Weights of a small model that predicts nearness at each pixel: 11.4M parameters, 64-pixel images.
Rows from block 3 of the encoder of a small model that predicts nearness at each pixel, named by matrix and row number. Rows with one number belong to one neuron. Each number is 500 + 50 x the weight over its row's rms, rounded and kept within 0 to 999. All counts start at 0. Numbers have three digits each.
After each neuron's rows are labels from the 100 images, of 14976, where the neuron reaches its highest value: "strongest on" is what is common among them. Only what is clearly more common there than usual is listed. The data: rendered dice on a table.
# fc1: MLP up (encoder.blocks.3.mlp.fc1.weight, 1280x320), inputs 0-106
# fc2: MLP down (encoder.blocks.3.mlp.fc2.weight, 320x1280, transposed), outputs 0-106

fc1.327:509476493440469535503476477519522498393428557502497498526495523446473510500527554495559451539538497527471419480531597516484528534370506535544563508419511499470453541467415502468465431527542464530517546458443458512436469529452463451483580435466529433481577438480515467448481560480456439456465589407546534427494453551364451
fc2.327:457473459519466467457570501466475489542493448475459528431491448478456476541462496571427521484432541426586508572512473509625532589434480500486546471459438558524490470424546513542517536463514527589463505491443505490510470519445606580576488445558513517529591531517496488417508469469518565464435429547523518428467454509563568
strongest on: dice: three; black die

fc1.358:472483506496617425526499473500472423443446504519466331513484485469595520476538459522574508471409470498431506543572554569409516493538535546462457438457574484550438422487465496467415518473558445481497527476525457536478433489431368482476537436511509453450542500473496462429505456428521592538559501457494423453588555572404474
fc2.358:577528422532512514421440379564564498490539456475446476565451581424463452556428499495418506518510536454548477479645486490511579493463407503445557519592455498444524524442522442445536535494496462421434430475519421385526495498532486522491492530496493522512469469547448458511493475531550511531439553459593467468402466500475515
strongest on: six on top; dice: three; white die; pink die

fc1.38:502479506478514498470431509464536425465475584502527468552519516469585515505512553508596489498463447492439473519512532530464509466449529512520539483411565449484512546502491566458430470511527512523503552430555384513413394511449447471409561443441613419493515479520492519440468600466432524458491527483520472480575551532429429
fc2.38:463513481548510496508488519581494475471460527481530472516546458447412386584492528485485504555454515454462463451489554574577532498441507457547481503412432470469452418445432548483448495454506537529472506459504458522475457510507585527614462410569558445573576457496483489418510485388442484506508489488524559460507473547461473
strongest on: one on top

fc1.582:487547500541474518504453462493521481410485586510533492526415533588540412572497529451481489514520490453499460481527553527534516526497491559454470433547480377544505454416355583491519495498519466476471498379527468497420589462509511482502366340601530477460539525610518534398513530424573401510536507488405500459459366487457475
fc2.582:516615387480470497509514477525528385515504479406481467469514519577518459490520518423501492434517436471552535530561495417504593518437478466602543537497549470532501533532512477527580514540464452569417489445483443453417563482475487440468556471500467491493520460529514507544536532573489581518532493531439505500505448661501473
strongest on: dice: three

fc1.403:448508539496561468552546472509438396492482463529486368539506512495600577482571401567525570497446492444428528539545555497429483599468538563505540482492533468535479497481544484449482539464551442506552496425490480556465464465493432473458545469485493436500507564491453507455457532416474592478519548540491453531509523526468500
fc2.403:544537495481542461511557445526467472594564490483486481496516544531544522477565380377562448448480480476498573502618536461535497522472494534430470491511630546469528501503462514503535522494511455506509463458504536522461564526458498514596515533453489496497490561499545547528485532495532552559544513526414578477535393530454545
strongest on: white die

fc1.534:455499526499623409553522475520493438484426499533500349532520435487537502491571462531526487467382485496433506527574526605417496509527589536485450439461528497561421378452471494496441527439535465460515529468532440562463443497412397458500529456535511459450525478503523474456487452409482593545575531451493411473573543551413502
fc2.534:537525437452512476508483350572524513498543491543561443569472557442503451521490481410523472516470523496473495484724507500454578499429482515397486498533510489447449506390451539421534490442538448396492443464540517470510525535568450521515491535426492522478511501562455499491416465482538490523479544464515488444474451513426484
strongest on: white die

fc1.284:397407600546580406537482558518479456451512527505524449549559488464545524491496426510507502481465441558416478542453525467486434468534536525472525550587536403532534508435485531486478530539530461468481397501501451515467472505512465515454539422485472471516544456458492555457449506478645519485520541535506448440523543535467524
fc2.284:506500534412407463430543688449559524444478510474484565494465471500500489497469577469496569505541480540525526550177465520593429444539510498500477475515462482574447492499517531512590511588493573527501497571472509459497524498599606523525551519527450543509477441453520559546557436519442411556516458550500560480513533466531456
strongest on: black die

fc1.404:483534526492506465548424503515525510465354535555551511528561456438518511538530546546486490520462512464448435537515502541475490506435557561482444448404475429463428527463410531440425457512488510423498526503457422517419475544534488443511516403506647466496548398517438507438421476476476484451458514490556497466529535489505444
fc2.404:474439540473478550396378518501550544469461561553426545537442486360532503497460510532498533548427588516507436457537465482488472486466489459467474417488462496484478527495500482442520428477467499447416508527457445432442448533570467508532554433513584559539508425467415494487452547484509404523495434445520498408417543427480470
strongest on: one on top

fc1.461:503498488427458464584433504476518467352527541481558453476538445465579389505550543505476464564543488545549445562486578496504539554393467569534493459450487313577521452473388454432459486528508470579497557481464512504469522530469517480493525444534529489507523529610450442473527590459551480431388504594570521463550421583497525
fc2.461:491541477565434530477476505516567543581589528494433503523413496470480518534441528577466512502485550477578483430543447535501514487566457517478505430506363592541450479463524494552562464467551597422531480561533433464537479486534453499479461513445512555477521453474501399566565380573504556450489517429519366475459560461548502
strongest on: two on top

fc1.281:505554479541486466548494519573500443441409550482560516530535522638457415504566551424582463475516477489471494495502590535490538509418536520555535505382593459489476495459443586516491455516484498555547534377508410507413519574464532384515483420489520456531564484538573540468481597455423460476555552487482506442528457583415530
fc2.281:544430387562516427488525495449499566573616582470520488509502506490482458530482487549533470531463404506561469544502466575567597506578461499460401436478392538488553487493520539510481499463602607493487522530569513476537484536493526554519447440488521500506546505542471426434579519518508555445505488492514411391579595401537538
strongest on: grey die

fc1.134:475457508494621449508473485529474499494467553530486371475443462438585541479528453511542544443402509488434471520557556528444510455551557542466471478497578513546434374460461496450361494388571416487507547524492523524505447503415361491552490474565509490418552553452487498458516474389554560552544486470502453423549544554441521
fc2.134:560493473481473562465479447512540568512503455501485582521485513463408498565474513497394404593512513506518401423568456484586520485405508504540578530582438511401555597438506494525553541489486510451503414556480509454526563487572563502501453583465448551502491421522501485579448520580530464488433568504509542541387392444567513
strongest on: six on top; black die

fc1.239:501400486441550510467560464524457525483485563512549488566487532422435481497514511522557419527508478560436372443560597560498520485407537553459489465512483482422496503452421545553385476459574516491456477441513440504461422472469545491533461431475503456523625476471543470407472507423475476498445567426516527454491467510402487
fc2.239:443456490481583480476544481471474468559479422472469478444490530527497461449513428557473560437484502460478539580567516478490498605538507522511548465524522539597447406463579486535509563462532502593428537490482517494493458434468527533499521454493480477533543529576444509437519448456544539482513438590501540524467488521535527
strongest on: dice: three